config.yaml
dataset: "songs of 200 made-up bird species, synthesised, often over outdoor noise"
noise_aug: 0.002
hop_length: 160
input: "log_mel"
spec_augment: false
output_stride: 4
activation: "relu"
expansion: 4
nesterov: true
batch_size: 128
lr_schedule: "cosine"
warmup_steps: 530
adamw_weight_decay_other_params: 0.05
Rows from block 6, named by matrix and row number. Each number is 500 + 40 x the weight over its row's rms, rounded and kept within 0 to 999. All counts start at 0. Numbers have three digits each. After the name is the row's rms in percent of the matrix's.
# convs0: expand pointwise conv (model.blocks.6.convs.0.weight, 768x192x1), inputs 96-191
convs0.170 093:513552542549542524499621448524563503488538508529520564506456520378584550432516476495551525490490460531484506457479523483504522508504476420502540514508504523489470417513433486504431541488507585548526562507507478534442509489571563511483558530472503505556527457510512475477461428418538452446
convs0.171 095:483529540515465532502535446438433471506468498482482538534474483461503580546501527510522476470485503490445501399465434494566472500538540513480497526436543492583522470522446535384554578519494489447459471496494526497466490524494452528500517469472554553587585552428517484528575485399429497514
convs0.172 106:456445499556528428489445562520462521593560462490540491536464470497528512465526495547506521553539461584499462589518473441488444492571533492502543531522502515467477510442510514626495580530568513463487449449466531538586489513467504453496486495466549502539507527458471495555483547433544469485
convs0.173 096:480503512580544547472499489459542524450513496455481517567551500482535475451520455542535456565559476512459507532481519532440503489523497576519473448420499506533456476530472493491503493533506489507507524460483502519501453501526513521530502519454437465524523543491498486414493498485480468388
convs0.174 096:455541471527478534479517504515445433555467510473516487460529440494457507451442513556520527421530496500510463553505511471537468582527527468599499480448428541456530518447507527506479549468538482524592459522471522492503519453502486469533463541428505550549470489448382452470429490451542535449
convs0.175 100:525537559457553456522523476544521483570480491577554505548476491562394486498415476490554529554472483491502527471502554497500486471417448443487513516542492481504505431494467590490500486502484441555430554441508517493467480460545535452551521534503493452468499555530473534530502516522511519483
convs0.176 102:444496487498506519481494468423480464512500515426529479469565490482621486509497502506502455482506441494466438627514479516537486581510498547528456515500498515498523536464468426586525474423518475470504513515562460470489423516495559449512498502523495508521498513442445533515446590563495568457
convs0.177 102:505363522470510541510512477508470455490498487527486488487405474503471516523512526481408502506510541500486488511473455566489503526518545520526525474454527563517555464565525532511538519522487429540581500579486490476432472491501543434524468493546447517488447460519390511503490442476440431530
convs0.178 103:443421521498517479549451458479498486510441464551507517505529446413485515518474505474481513492453518464492490454477560510478479479470478510464517563476560470395428483523496577496473512486495475549534502472555456500569477482543498537444493556507464485492458511470513438419511580548504541535
convs0.179 098:495489540542470549513494590493526531500446448510515479466501551493482477485473536527486430538495444508543510505537485470510541522586534506483502464510441525503513470480537521621446466503513496441486502543504469531515505464501484532411476501494533483443503517526579530510435525407486510515
convs0.180 100:495489483541524490565455396506492482435463470542486562491426512553441512509508563487514529467529541482467505513550486524475528550550518439475406612452518529537528555540485544477542445519484478500589549503505514543473578455545493500505588454515485493519465453543501492521504459502501521484
convs0.181 101:486520476529469484504493507540543529548480416491517552479492423494520456484501431481431458440500565514488509508459487436494465509522468549528511490514448512523539506469628489497486547588494461505455465512435488466548470575497533437550490501483525517537428479554469488429488520465495533489
convs0.182 101:568480482485452464548484432463481528527545488485416545475544501525434514542461524499465470507528525520510514541509453474547455414426473532559539529509556494467471414417513550550529428564524480547525471503473545481591484462550565507488558492478542465479500455503531460559577452510515440519
convs0.183 105:536499511529454557520447416486501517497533486460564500432508536571483527503511451533503543530490465482524490501467490562538503497503545526439509562480512478480539450481500557479537491491544520571489434484537532533483562549480506464503479546459408496450495499457486491538565505547385482509
convs0.184 108:503498604513476498470461500538430489549512534470434484548525489534564488502455515520518450552517401541503495543482462477548490488505516478453540491442518488479502433508485501455483516571473460372515469470459525541583423487473564535487448500565538534493529534552529505479475489436506467495
convs0.185 102:563465472384535474436496519429484556480459481572489474477431548474485479542481492488517506463437559432520607501506502506471422562458468461486467502449480443473493525484397499455493477437472514518515459505512563475491530519472500469483582446532503492550471545480526521477497496476585517597
convs0.186 089:548506506514513521575513526474474433455426518542540504484521486526603474485500389562495443552453432505501451490506526453449510489550505480511523541500511538546568471511448447493529486504536504538458506539541546503482449570510484493450494485488516526425497520488455478526466505544490529538
convs0.187 092:497503463452555552543461468494499528490487515518458544448490426487544480486520471441536490505463502502509435529459403502539490512516468517508437470433474510487518524462494463482399476478446413443456407426487466411526562536504569564462547521459483484481466495522512494495455444508457472510
convs0.188 100:485552441464487520519619508481447430519449474530493480522544535462505470494546380499570554496589493564520497468485559503498490527456558488507411539453521471452512501510460531515579535549511547490526446430529470449522495508551423507472549507482542543454513479511549561513543552548467504530
convs0.189 111:506461489403540476540367531568523500497486458478486451567559586472506541507471482550477437518541479517523463570383465496510465480490516527478461512514493489487514506555547536473481557528515482572520504493485494502451494517542446461498531544471508448546536529592512459495448506610458511537
convs0.190 104:519545475438577480518532523554486498541446544531476475485573485487497570510500498495544489448540505498498506495479481521506446439542441458502457488479579512437453498482461486490464510487564513476392529561425486482546474606507434504445508524474423497430533435494451571522434479502523466530
convs0.191 099:510532492504439497493486437493471503609553516496536519439513494457473499504473456519541516528431553500524472467498582576524511446457496500574531570612474537443561499479549513469395481586439538426488505468511542492491523486502541559524504495542475551509541469499565509497510515487531578471
convs0.192 095:454463502457495422434413441562529574499491497580529524508505485506529499470462542493542482528488533395494477508535497440530539490475459454492519525525413518473502576496509503485507457532512500563458471531599484567548514481510570493483539519552495506491503481514497474500501615467491535516
convs0.193 100:532573494510464548478493477519505538530561483537480434475462497450478533546442551556496470476500555437493465496427496502549530492491383540474534503445519496463503527464484523375491447530524498545438435565540469572498547509567530477594573508440425470513588482476481533493470562478500479468
convs0.194 088:484509425465466494497490518543476600536515500496526530447478488475532541492479499483524415438516541454518613471532529537517545592489516526458486500509447510585533480493562525507530481459462539504515467476451525519510545543458479440449521512559430581443524463489559516495498535506515437503
convs0.195 104:531594529495501486502501525531447435501518464451546527487530522473450530482479538520542503520440497483485482541471531479461434501468522482467480461521543426520458534425468552427531507494497441551584472432521459491506467538490523409467506517582509523564484470575438492485466457505516553470
convs0.196 105:488524501401439449463456533442497532470421479507547509515507478493505512510506488506485493552527408533466498449609537504490481542562559489520587456496537520526492495510560503504447509477565450528533540463553538483448506522547484540467482468458538493388485554554489498457505442438453546562
convs0.197 097:500440526507410473461548503560513496479556464494499509517434619485469512515493511478479625458435486486483409558494430546485504624506431501459499451489546498506497507486481547491474448512489550524453510506489536485527527497542526557538432491499540492533481561462489541499484431576466494584
convs0.198 108:531558504506517495450462494415482430511451501440538446499440469522520534475520483488540464520437464521490476525509493448566440468467537546432539531437533525424462457552458480494492531569498486495552532458454552485548524576461512438448590541500517466549515607445541479548459519526485539452
convs0.199 105:531529494514465466482468560520465526522507509473459545472518509434490504481560460499477485486555431501499418489529496492502409483372513464577486494564526553470552491513437532528478495525496473495512507601569502526520540480574491489544517495557536497421588447520459498571489430423474541511
convs0.200 096:530469469464448417491462554544495519509557450442484546520526472577544464546563559529487533442628578506469472564520496513483493461548497517488455517477537533511522504612464544555492446511539475461498514476548485520522516497444497461509500434486456551533522545472490532520477572483488498525
convs0.201 093:481473492489481469573518494518493491534426507516457466510441523482499549544525579527473499501528466542524459508488475499508497586486513422472547462451550536463492595501471439501554481549527484524489502481454462463478451499511445488471480510455485516438502578531472564493640509469481602559
convs0.202 100:432431518464441510457481527499549546438471508472579472459518472519456428516520428505471478529456511414505619491515496488480435522519479506480537490516512498477541480510533521533489548460508532553465470503526487475502544492556508513520517538482448542551461572516552514489542509556496494412
convs0.203 099:479553509384467480446548543527563466517498523403411559534509499557382455531487564480507468426458492528544517488458529450473473543576526424511477501489485524528466484473506496457483515492524518540574496514474475529555557527551442486490483531503519486467477491464478545544404463499493503554
convs0.204 102:506467444531467426486480497486484490436457566479514464499501490536489496527428439452493560503504507524509494505586459541470573467540509496473503521497589496510528448523522520498487521484482510481540459482542486566560548514479415492477441512512482517481496502413476524488491463565539519530
convs0.205 100:469509560504599559558502490526576598527511472498491536556494505494512524484497520574550465538519456498543517459524451479537506531412480493462505542519590458571532515513549534533482522478526530476454481450503546449515482512478524494524453486492539510518460450484462553529442523484519573512
convs0.206 110:454581479503486523513452473530485557447447518493449472464495562466444532487473453510579527454503518464601527478491498489418449463501503509514500444566546442459526489472501482530463530532538526348501482532433486566489490525548460553522536502452512561479522518465431539536441434479464539484
convs0.207 103:493594560446460472459425627463483481498500549549500446513535494481528530555516517487447538528431523415469459522476637479550513551472490455533467482445537454504502482527537465518453524497489510447462518487480497468467496505476483506502496423489540514535558442498540497524534543545497499471
convs0.208 108:454474515523431472464451478494528528481468527518510566600432410590531395489587486508483432442525549529487441526533495459480515492470477508480494544403500464446554505484459568492501508464526409533570467538517514469461534549521542466492458501522508468587511457438441515488434495436457471522
convs0.209 102:441470484492480478546452517579500503561468467469527457485448568451473438507564497502546495487595540503487514482567403471491421477583511527531554428473539431450443486469513493484466545471541544468471526501547478599480534529474553515452453484493585482503472573514427492474494563570527514483
convs0.210 090:452539521500470492480458508452485516494462509456474525485460501557475511446532472416440489552513499507538575492478497569588442515486530583542520548492535551464503476456478534500551554439419450519516582492556485451466480483539517428504482452482505499437497477473468474442532477498511486531
convs0.211 095:513513500410543536494490466578475492553453497511505526468490494558499518515564495460419544515394565597507478474557550490545467502565468485527545455491515554475426423507547515515479527503499556515433499490568436552472510471439485464505519477480411539523532464483463477441491433518521435510
convs0.212 103:511506529577448481431532471522484457468462449521486531531521518458479521477557448526470530552453564557455453521567468498528468496489526552496437508482510557414487608527514517508532537504479477450501505462502464538434492479484507481555566480506493527505538425455537494433447506480574537543
convs0.213 100:495519497510454421540512540510540472515463517548552398529520496475500502514487526517502483502492425553519550461508430506474490500501505512588454444501473430553458492524502531558502503500506527470460509476490507474478465454451425504432500493436470593579531514459554494512540488512532551509
convs0.214 098:491417490510451542504535459522467577530536498513573494518497517496497547482494501427504457495479571460507485578532459610436502407467476506433543474547500512489449558398453508588577540530543482486464520501494492451514480469441496505505533472436478524496538515518556454595503450466480501515
convs0.215 100:480495555535538530497541516479492523525508499537473461495475559522521468471462524588501506514469556507499465571617463504506520508461524500455478463541537454515494553511623558492520475522488481600540468492537576473478429502482575488499565554489488431444430502519529493487545466514483509439
convs0.216 101:515465588482515490531520531477512486518482427494559514491593521453462499532486552535456537484550534529538478488428434511498431545517422529523470519466491485477502436500442465534485536538483539506451474503531448474485489480500441462490509492504503565505534508509467538454564497516517507482
convs0.217 097:548462533539543426556513455455508476539518477472532470457492531502467465495553500499536499523474513533573505420485453478462507445505434472549431426502448477488485501535456539537476542550472462469504460381491533481509515494472549458516573514558446510545480505468408524499487518584492496497
convs0.218 096:523565510505552554537517481535477445549481498524537456482519553510504453556478515426497519430455574431560471540473508570411460503455478575534499509554436503440464523470487522496528481517467505553490519551538522468414418490498472533531543527515512498541497495481559501475457517526477524468
convs0.219 099:559444478487442487466466502486478526508537526485474610510509500428540482474480535487517428471466500441467483416475450489482465475471511509425422470492533564492511529498473449469517484483561491491465529452510426547472534432529517541485492505476532593525465515416529483477484432475512498554
convs0.220 101:521527499514519486536544575545571492497436493456474524527531555540452436394522524550549497503455562449478459420550471468479481514542469505530623518514489423458517468493495500547475518508554496482532429434493482523503470475482505494490535404535488498532510531471426484539530462554553449452
convs0.221 099:528524463433533444474431495521505537533485396515456554488541528582516498427512476446508473509483470457574496534566435465428461458461526508471506535486480514514483464555524500588506444493522515515535563533485419434535403487569525442514485505530509498528548496457469520517484476516440437526
convs0.222 102:531454500473502491454474463431543446520526487457529582515450412486488521473477504477473547544419538482539507566535478497551536447456445529505591479504482446485512416448477474456480485530610517556499528442583532504520516544435471521589493462551427518520539441452528523457484530544508464484
convs0.223 103:530532453508523454499501517446519461527579562449615524480432516517509411519438482528493630552535558475517534507507515492495479562453492495545444515535484505561509557469497545539518533459566452532514418511461497451480463483417489436560503505513502427519543538463466484446538484469525528533
convs0.224 099:522510479541540513574533539474499556538545470478466564496507543425567556527513537472496463495487473554507496470461500471581473458540480492457460415435527443471542514455508520507418463530490469554447487504471459540462498459545485482549530482614477539541475537452466538444553467528492535556
convs0.225 095:458470494532472487540543525525468509477462485522436486462595564487447476532473493517522487501510526511491480578526531505448476503520437464438483524533575507471440508546524495499522485558529561463446484511462450478456577484478526453506533524613532479466477488509506467485491464471556570493
convs0.226 098:519550537449458526445503503487426574480486521520490499525500500550475482480440452529491414467485490532537505437461484449511461499515500446490576631438454523484418464521447446495473498467517472494492458532540495465518508510455482528461523532573526560490520495483500487453536505424494522522
convs0.227 101:447473571475456501503483433542531528458475514435512565434509489527477544503531577512528499516512488563517519526540519496383465509465510508461512471432480483510535546476437431515505477463460492513462475509431445479532461528525572454466535509478514507483542431494499481448499485491458491488
convs0.228 095:524525483469498461472449429527497402440445569531526583530551529522498533452511509451526506489512502439544539492447477492536465544502501519513495481394530470485516511457500630506517489446523492482466568492554487480471558514507486559526535521454439456452381548484466412433538492513549460512
convs0.229 104:521439489446458489567501533508495517528448480519460491567480520547497508435473487462567489467449439586515466501572498547499540457482441499465489540402636512466498454536576450482513392508499504435465509476481530494516492513461457416493493522463470429558506491538492487529458497480522533444
convs0.230 099:499477460522494569530487452456503511509525466533548541506485549481546522420544481473519485466530417515517480525541511503467484493519520570513428551492474452525435481479528524566486503508459446511548489659553510471524541527556461495450461531580573515447514498487549494479506490524539506476
convs0.231 091:540450422505480553500431513525507490452567509561519478552544517488490465478502411505454437470511480462489533460533557498482503618493534436529505486489478531557489500484483488543408482502612514532522459534495514503479516502415427517452505528467480506492458462476567435535511458465486480522
convs0.232 095:401540494499548477504446417489527451491488486512479508473514493564469498477543521436496505498467488415509573501500486481496514610482513530533494470547516557466552523534494563547505492564466492468481524455491510534456481471469524386478450524505499479512510484485489489503469488549517419481
convs0.233 107:470488544524466450523510541448583441478435472572448468537475560497575492471422527546522475461459496502549511475482468518480485470491584501504510560509468515458497540496503473441456476477446466551461439541479533435487544500540496503474461406537488472493493502470427514508479494411521443461
convs0.234 092:477556508495554468557515511482512520462522458564522537515490451483540424512447502537506568496502513456460424582436534501463493516457497468458437519550525501486474546529504464457505545545480473496508457534503462464406482572521486507533405544611483490530515466476450519457439541506486509500
convs0.235 100:438432501448491475475522513502489478589468420547438519515493527490507475483506576597504487539563528488574492531512527534524461488517546429479522492496495498527477504510473485484489484425477513464471554492462494490502537530464444451591534497532533507537581536536538514536589458506463497488
convs0.236 090:461475514465496501548569500527442520472472546509522504492486587569530515483501527482472399508466545528577498496483513456497528442496539463487510561475476479495500611522448499499568549501488548545483547529506433538455550531562526517465552515577467497528556481532521488517481493456385537527
convs0.237 094:453464424502527450460512422444554450563522489510503547496523479425455475521590506596546507545518527554556524516453547504505482432493467537480574500507497461530463598446497513601500486456580546534532479511512484566495488472579440521455491508482501514514480417487486537506460584538540554549
convs0.238 095:538485458511497448484438563550475502512482482552501515510555460488509528567480490490493566548436511494466404575474531506478487527515411468446458506503553485566555491443512540499480512558490464542431529581541482579442456499511492521535553494495550489482465463424484544519469484575494491537
convs0.239 106:487469551553436543494485534524497498493478548549540507549502557535538464451544484457565456513442584459537553591533537436529536507434509545510491476594500425514499450536524532543503528538475482470500600518487498492557456518509549465479505476499441543507506581456442563417515561485523536503
convs0.240 087:499405451555486480401538458497552483500501544469463469532495543486485558547520440495472527539507514533538542528519492500541514496473575452567413533496493551448516525543490495549535534530511465494391513495518499582471457515484560526532523487497420565523483452498502515534559495477600477460
convs0.241 101:471539443389576555500498556412501526507486524551499513492484439581621530428435495529443483442470460466524510554512485479445502574465448493491527499462517457475462491538473501519527507580403534591552508441512542537483471552546480442512459538505492451446499508556548470522431445413444447495
convs0.242 101:520472446520517502563468493479561490522474570432533514538512467494501595450486498526527547442529514544437510522510440447415588486469488485494502533472516482496513530535561502544456527492547413512521464423477545490474568527474464576515499474508455510536448570536488500526479415486527404484
convs0.243 099:485517519525492474489453501467502543491551463525486472473563445526484528506508511508497487507472484514538467500567436585441561519530483452551566554502497486477561500470538461531518522482444578450586494448504518608562503419486479596429496464404569472493516557542514573526533487465469485517
convs0.244 090:533530531497499413546497525502518496457519574544467477544483493508478493514528559478477531444538470452565505549507487490478536438530508553543496567564454534496511508508509536521523469546436482520552514480398573479535490507507563605537495400511532469466469475480449510482480550546401562527
convs0.245 110:495474517532458593437428492505417458464567491500497496486513513499530478508511500533487516536498530520495515392485514509508539488460501559538509429437507546436491468480511490510472539442441476505549537563485465545518542510446519436513550523454445543484428534469494464447466528458458549499
convs0.246 105:495515471431501467540465467484451530522520551436463448531552488544572493500507463532509557455516426546493433515548590497591557562482513436527450503496518504458510504452489487482425562528405544538523441523510476521420473504484513485489487499517491494520468461466499529545409441534451536466
convs0.247 101:528494503526481505444481440545536451545558505480541525510532504439517512471467532461501502520437543577494522491483530555474566512493486582466586566562482485486459516469453542436462554520499539519480420507486505514521440496490477550499552464412565511411497563457470550504598531504504476514
convs0.248 087:453493508501537530495494431445501555498467466405535489446502494527480548538473476482478548543472578505500384545506558492443557552433487529457452552483550524448408479504452496478425494470452516410485509517539442469568462440470521530514417469504494544456472553494420489590460493504537470466
convs0.249 098:494549514512532490542478510490528522497486526428563477466488496487493506521503480530518449423460525504623532418466516445516547481465499456426546485512502522528495476496466558531475481578444509469536547473462552471497489578513503516504512584524538477543517494470494462460415419434425434469
convs0.250 103:545488556475500513478471490607550495434512490494491569478510485461501609478498500479456562545496543498521469522417490469491466525532460470454479466463483439514508479512503427487512498469514461408542454578534516511466491589483508496493589542497534465510509496514526398507488506459389551525
convs0.251 098:516479504457513610527502445545592558495530521464474477451460452574494473396461484537488534473463490509521530498590503533557413550456561472505552461457479546501497530530581505586476409592435455487564456480499471536507494529524543490505460455500527487560497463514499526473554539498548482447
convs0.252 097:497547550446509487449521499509522555467585484497487464554489465478530537480513518633501471512423566487506480484506440561440508574515559513476468518570516524546440450511481576465476501478523538499472460504524491483504460582517495511410531513519532548481501502481461458442513459492465466574
convs0.253 100:510476556537480479512506563513514486537513494487443453515420495478583513537491574576534442516556476489551518581437492499547404560467474512453433527501502490549529486528497594450476445534445534525422454470547462460481484513449522532472516480521463478541496467484429421485453498444479540473
convs0.254 092:499464554494502470426424475517519572540459534542502517423553544520498496525474451421480491569479508493507528552528516562558570448536490492501467515457522568532491512441584530566489533406503511528406526416498452465506511549515484444544457463493525560433525567506490506469546450573467541515
convs0.255 087:495479539509543482483539450512593460590461460508512467621417492462550487469501578411509485509405392526515502495457515428448529465509505590460478465442514500528535592525479495474487528486479428490520464430484439453462471486534527563530502535430473468459467426532534505500531506416473479539
convs0.256 103:534523402490555545484444568548472541503519446508576534506549460466422569500503492437510485517418483528500486553463491538485518505470503407505534561553419450496484530500502503512554542498436509534541451500494486460451522538480498476469556448449488540539501478459501470470509490499465501474
convs0.257 101:489533512442511512466520414484497431511462435507508465576540483434494513489529518483496591468510529458507528563445535476480513554527411549578463540516529501451451574495520456540454567470489518517452402518517524523590505509416476560451428425491485529471487461499483475506505460451515515471
convs0.258 102:502501499491409547562472422447534463455502497434493536522427500453478494538549533497541510553429535525497532556516449508461511475485529477508486531497422472473604490480415565514438480474526514513459513554474459487434493533513495480417480512484556520523462481553516554495526525455611514489
convs0.259 106:444528449484530540476416461430519475530549486475470480510557492436519490539427508512536496481470565549501451454545501433568573542533526513520521484525497482477508471537529460550463497501507511541495516563471530463610564579483494526536530491437470476523490534490431426484529523517492411540
convs0.260 100:513544519477565426476474504510477533518556457488430500522432492608506488481549528525518486537513462492529482413573484455460538469432497561447488569464557469559471463486563511436501520476479471521481581523546448538457445489574545476501538498444528559514507565528518437469456418500561524434
convs0.261 099:546540471488506494563526572522500496539479518510485488525473456454487507626473518521497446461503482497492431547489560519468484527468450550565490526489522533530501503496554525513529473508443485525450470458514569485488528461464471441519484456531516484548431521461508479454505526527500567397
convs0.262 102:476450598482516542516486503476502562503459541466498471472543593499394453469492495454508502528488577515445526508502445507503522511463511520530469428478482549461474543503520470500430406562425426540511469438484495520483489469501475496480515517446516503446500508533564429475491437497485446553
convs0.263 099:501502525483478543528551499562483510534497502443482500503550382538451498557519571512481518430468487460463491488460562433467556538519473494546520533609498526494427516455494424475510466571461498468496492468506537550559474477439515568595429492480473515515558515503540522585464442478475441490
convs0.264 090:447535492502515530503522487610519557503559488525481468481542476446511457531487533471446501495541519490501516511501538554499501660520535522445407476496461490492455489536547497462461611493462499588513477513477413462499506481516614428482489470520434497419481504524444468530514485458471584529
convs0.265 098:525459394512461443497588521458549465526478456496494570518497491524476450488527552497447519476426465474497521400537577474490524484407506514526488493462483436459527543462476448459543469533444456435437458520405573562538509424494504487450467520476587471482468477461478438494458454439551518470
convs0.266 106:483590581507484524509416530445565451574480514564559540539508558477528529521524496536527493420491507454494489475486500460495522511513556454534577508511442520515418432543487495443462509565481459477566535537502559505537529567474465438516437496518531530453463488512538555491530442505523520496
convs0.267 092:526522472530509567433537437597501581525479504538487590494529494558518510514506504496471454538477481485454506457472516464488464487518458503489473539563525514471511501483606516547496429500625490469525527550483560430450524529491563486416490446523575488507473421485563513511508507519545538451
convs0.268 106:505479561491529512496408508494514481527478474547465541528549518521491525490411491529504517528520517466548473560522436489523473535542558506480571545483473493488504528520456523552511511498550527487455543509511476491372531539503552498537568485594465505558517477428564544438537543559537448468
convs0.269 103:503430437469581534536474439511558605459479499482507542490492454557440536461524525490496486416516493464448451499518495449464488609540465513477511528410517498476519507500537466502495573555495574516469516513510475478431509448441490537537464462490567552516531507546496440504458494529498586526
convs0.270 110:489511512516529517571492428480467501491475504546493553532530468460464501514500501512564509522429516465513519484443479509506534544516501463444489470543485507494492558486504582525465499517454559516492468499446545465509562484487449502574538472489387516512503394480508477492562575412565445523
convs0.271 106:505514536545508458544473465524516495549503438457575452498507454499518462570476495531512559451433552475469455478607539548419532535463491477521457535482494522476530492513543494610495528511526484477525410429514475509479494528514510523464498473484488522541478553465463488483507459470493521437
convs0.272 094:499500539481426510464521434535491548448515441507583451472506476501498520485543503536533490474456559503442461527585536458453466536522464571482490469528541524519443490567502493515493534482469541540525545484471538535492523483523493555539459522499546488530593484559370577478478510512485505513
convs0.273 100:476533473517526500461528506455513489493527469475503457444449498571499424518490482465457477435466499515485592553503499551467565485459528438511502530500535569478492556442491471590507517533538529503509524456577484488427497491468545431396541604463549537558507524426514481543514523514546572532
convs0.274 101:480489510498511550465447449499472447527455481443532530442513515515489412548494511541486515483508469499540497383485473467461486555544429454548460456536486537460458479527503473507455538567448438421516547433498513439484488613467567533472413479482505434540420500561508538480568435485515492502
convs0.275 099:464530526519479522578480499526528495477474504457531543530547571543468480490482476430545529468491423439521605492547538510464501458435525465431474551477514500453509526519537407512486458515482455465512506497509581483462432481489476482532448458427511492512505498489504558498483535493536477510
convs0.276 099:498466523534507496493473589517503488475475599518521493509555478565519440432414459514521464570551552448543489533529553460558416533487508498514564491476495438497476488526439560549476548494457512478546522458521563464493544554489551514463504512491514540498503443487529504533466516545469475468
convs0.277 095:528499447442491540554488501535547537458431551524522517552533483487471567502499489500456499468546490430467490494502458540435557579473517408420487550546460513487499503566569434471555513488481472488499518440491509467478523479574488587502530476519473518492437443507513444476514484465466536443
convs0.278 094:478474527504502473518521495533509528492476522552602521570506474540423483525493490449533539474526519536532569467434528514588479519547545555524585563515523436456509502438461510416498573602577561475530547513484446536461515528453566508598476523473539514489489501464508548494487528475485464605
convs0.279 099:488492530484534465476447513426479469438529508541521530496550512519530547516471537512510485487461455573552458535552460452460414482406527488480456473426508516521519462518471536487474504471468503530496568458452546548532503447514535510467523527463371532510614466499520437473540524516571529507
convs0.280 101:557502524456536497485459485405470554516502515530497527557470514464492508550506516401473529495505539443499456517461467524478507489412507425559510525439530428509529568507470516510474509479469559473505488459466516581563468496529502494484541561558570493361516500464529445474484514465432491444
convs0.281 097:473501555544455434523515529532535550432567468457496445527458476525523462509516541498517515457527500491527528479482425530404467525446515473487576515516434529539529475446543499501533545542527446536578568537433426534526506518520577603469490463500440533548558506514516423572488410458466462516
convs0.282 108:486514393477505434433518545525498497488437498448442443493464485568459507499483562527485556525522514494483555470501519564461489487449490551504485532447547467507483402467526536531525498469527504529497503464525524431461555458475453562507519580535575528530518510399482496491533465526492471536
convs0.283 105:440516524492510461478467435475459481607540495512527486550456437539530440503479489492421518487530502549468438452502505493561485609552497603549529532499518501543495461429517442492497461533484476493479570506472466521496438509416537460452457548482496504497434509437572537513491525416564526470
convs0.284 100:456544510533568503493493528537463515491530481519498532458524510517521465508517582428482572472507438490488513494531570516445540488526507523537501525501491400490479534490516548573512464464491559503497501483474451446527511452465542477463551487520502433443592514581454527500519477524567518360
convs0.285 101:450467536482478481550520528510447486474466467530576432500575542468525486502501509496465398505555486455536559578563494537475495540576498441473510556444484437553469447471510480466506528449457501423486490517486511495439503442469507589504493522484539511549437443457536495484485454491520534549
convs0.286 104:600504545502428508458544503499537505515488524599499495484533493525495501525477550530545388470487547467600582419452541636484512505529499514556431516484477509467486547534463451530440525496474443516464503495507516534493448535523565503514515522508506463485483537496446434460478525537450490521
convs0.287 090:448464494524469483525534499532503511521482468499419504475566493512506473470462505524551577543486465516545540457538534518508495460442576497433453449547574564439428502518499521540491515534437401542490478459419461501537573491460522518506499513555442558484466485552485496470413492449514484520
convs0.288 095:551469486487390447477553471489465560499528454475525478501510493456600507512511475515454506507555496507496544515490567491471516502488554585450488539435486528542490506509474430471536474452529483493479442505464464521487478542510549537488462531433493460519563542503498495489512414496522516495
convs0.289 098:470568497437425523537546438519475460464544532527504537503482429442492512558446540535528481490565569457479511441462455509519488554483448485544506535436489502517479465465572499513479499466513504530443462503484589493474560477522553488560501508536451493481563562497476557476457486477568463560
convs0.290 097:563507512553561490468540476459537490539549528557491494518519481511472494487438488523452475495490482515508504515402460429472506519469539442452480480556500517450447501563496477455474442545526565456495482446536414488548540444407480542563541530486508499502528486588471502549467562453508482496
convs0.291 102:486521528428449510552453504451416554478473432502420537510468520471481552498479482570458570461484572555516501491436515522502504476457495559533591484510561506490549562555502408449514520462476535420552522443526481528488496519475545524442511509494496493434435519560471522548573488422509466374
convs0.292 098:515506487547484515516534540483535457531511504475514546570457536512521535411566535562508537524479522529466529458432457533490445544466543451562545522527467452462480536558443449485482560445438525517436444497505398540526484522431535448530538455462508461479543511467478472425462451533482491445
convs0.293 093:555510499519498502444538467423473542476560484513482544483533515463550524466439444500461463465514519547441537510540522554512484589518464541437535469543518574479529501524496521479536449461540521569497475427433544504511534517480571458479550496512451520483550507516541455452525541430546517532
convs0.294 104:487498581458577534556478458499460478510547455419589452453448493580649529441449456498419550506530469512523481509448489464503473445431578546491527473528548584487500482495476498420514524560489462463481505513445535463455504463487467464519533519458549467443482519503508555512470495515540478424
convs0.295 090:480533509484430467461537491405423412517528530479515526511527402523511514545526543463495500526547454437528446554595477541477467515542576435529520461533484554490494451531468519524501533508476570519506499501548505530498537456491536507532433514519537515565475525551480442458479445510470446526
convs0.296 101:448557507461496433538512423527579487461461446465446502542438508482461427468506493582560459463477576492450492584513507501490522509520487558493517514522505564516478487529469440517554491567519536417457479499571407491516521508531477522558509469545498518514533532481495498527500537452479404455
convs0.297 098:506481452502530468477513502513473535502485513483489524418505487489506466499452516523440495495493528553534461468532487460460469540551503443455494523533502494483540534528449418462543532528486525510465547537451485443554496552453553448526543504542483433550453489446469491458548522531542437465
convs0.298 093:501493490457556567490484522546462491409464492442543541491434486502562432470548504549538502526522586457562511530468467482530534538470493480493534441529577529449510490535460485566512491463474497408498526526508451499449457444515383476476468447473505515445506426509518456599542523511505549512
convs0.299 091:514472492531500442492519490491500529517582506452448474487499439515506512469432484456543470550482448442490468471503463463427514458442545605500528472509546496494458530559427511494518570477530491420571477441529484560468519455471557581575449535521540508515473466500519514531408454518526473487
convs0.300 095:461489504515501518586587517495530465459437524575567563564501518403446498504536518468440478536510486493525450561469477545547516434525477531505591490525452512466523535460468507548497510526529526446533531440470469561516488421524519466514529487488528488446471530565469468478545487408511471502
convs0.301 101:501463509496506376506449476453497508456525580473519482540471555433497528504507447479557494510530523470504518569540559453510551565477481511480507503440467582432463492509483500500566548526570467491508488457438454482511482441475461583549500454521537545451462468483480513527450516540455497507
convs0.302 107:445437549479543548526575526545526475491558456485518522493584529436565549472451502473517486515491488563464570520551447465493494530504511562493444524510495539546485537495475500481454509587519565497455482447503501477533468546487570514549527420490611492531548542533515548489569558496507559508
convs0.303 090:488536498496467471418555433528537526467487485420507526516451508458499517554542517518491534466513509517539482484566456490474527518504480470496465520483461469476516451476479501451458511404442477519443460490504544482419485534515479565526503515523506477498498561528404465554559550542439466453
convs0.304 103:474497492546551512469510531546500472538544529514472542505492514454496486512506472542518630415473494557523492509408462484478475480566503514520493482475559543495522481563499483492534549560474489405485428449609558563493465521506484457477508458410450472480462521439532566508484453563532513513
convs0.305 087:437527482469513517529523381520451495465524556554485455536472507518569578476526477543580512471537487515584490500502451454484576431458514468488521507544537532491481476477490577552505455519523461524504522538533437542485450523521457456551566472395546455518499429485497542524496529476516548543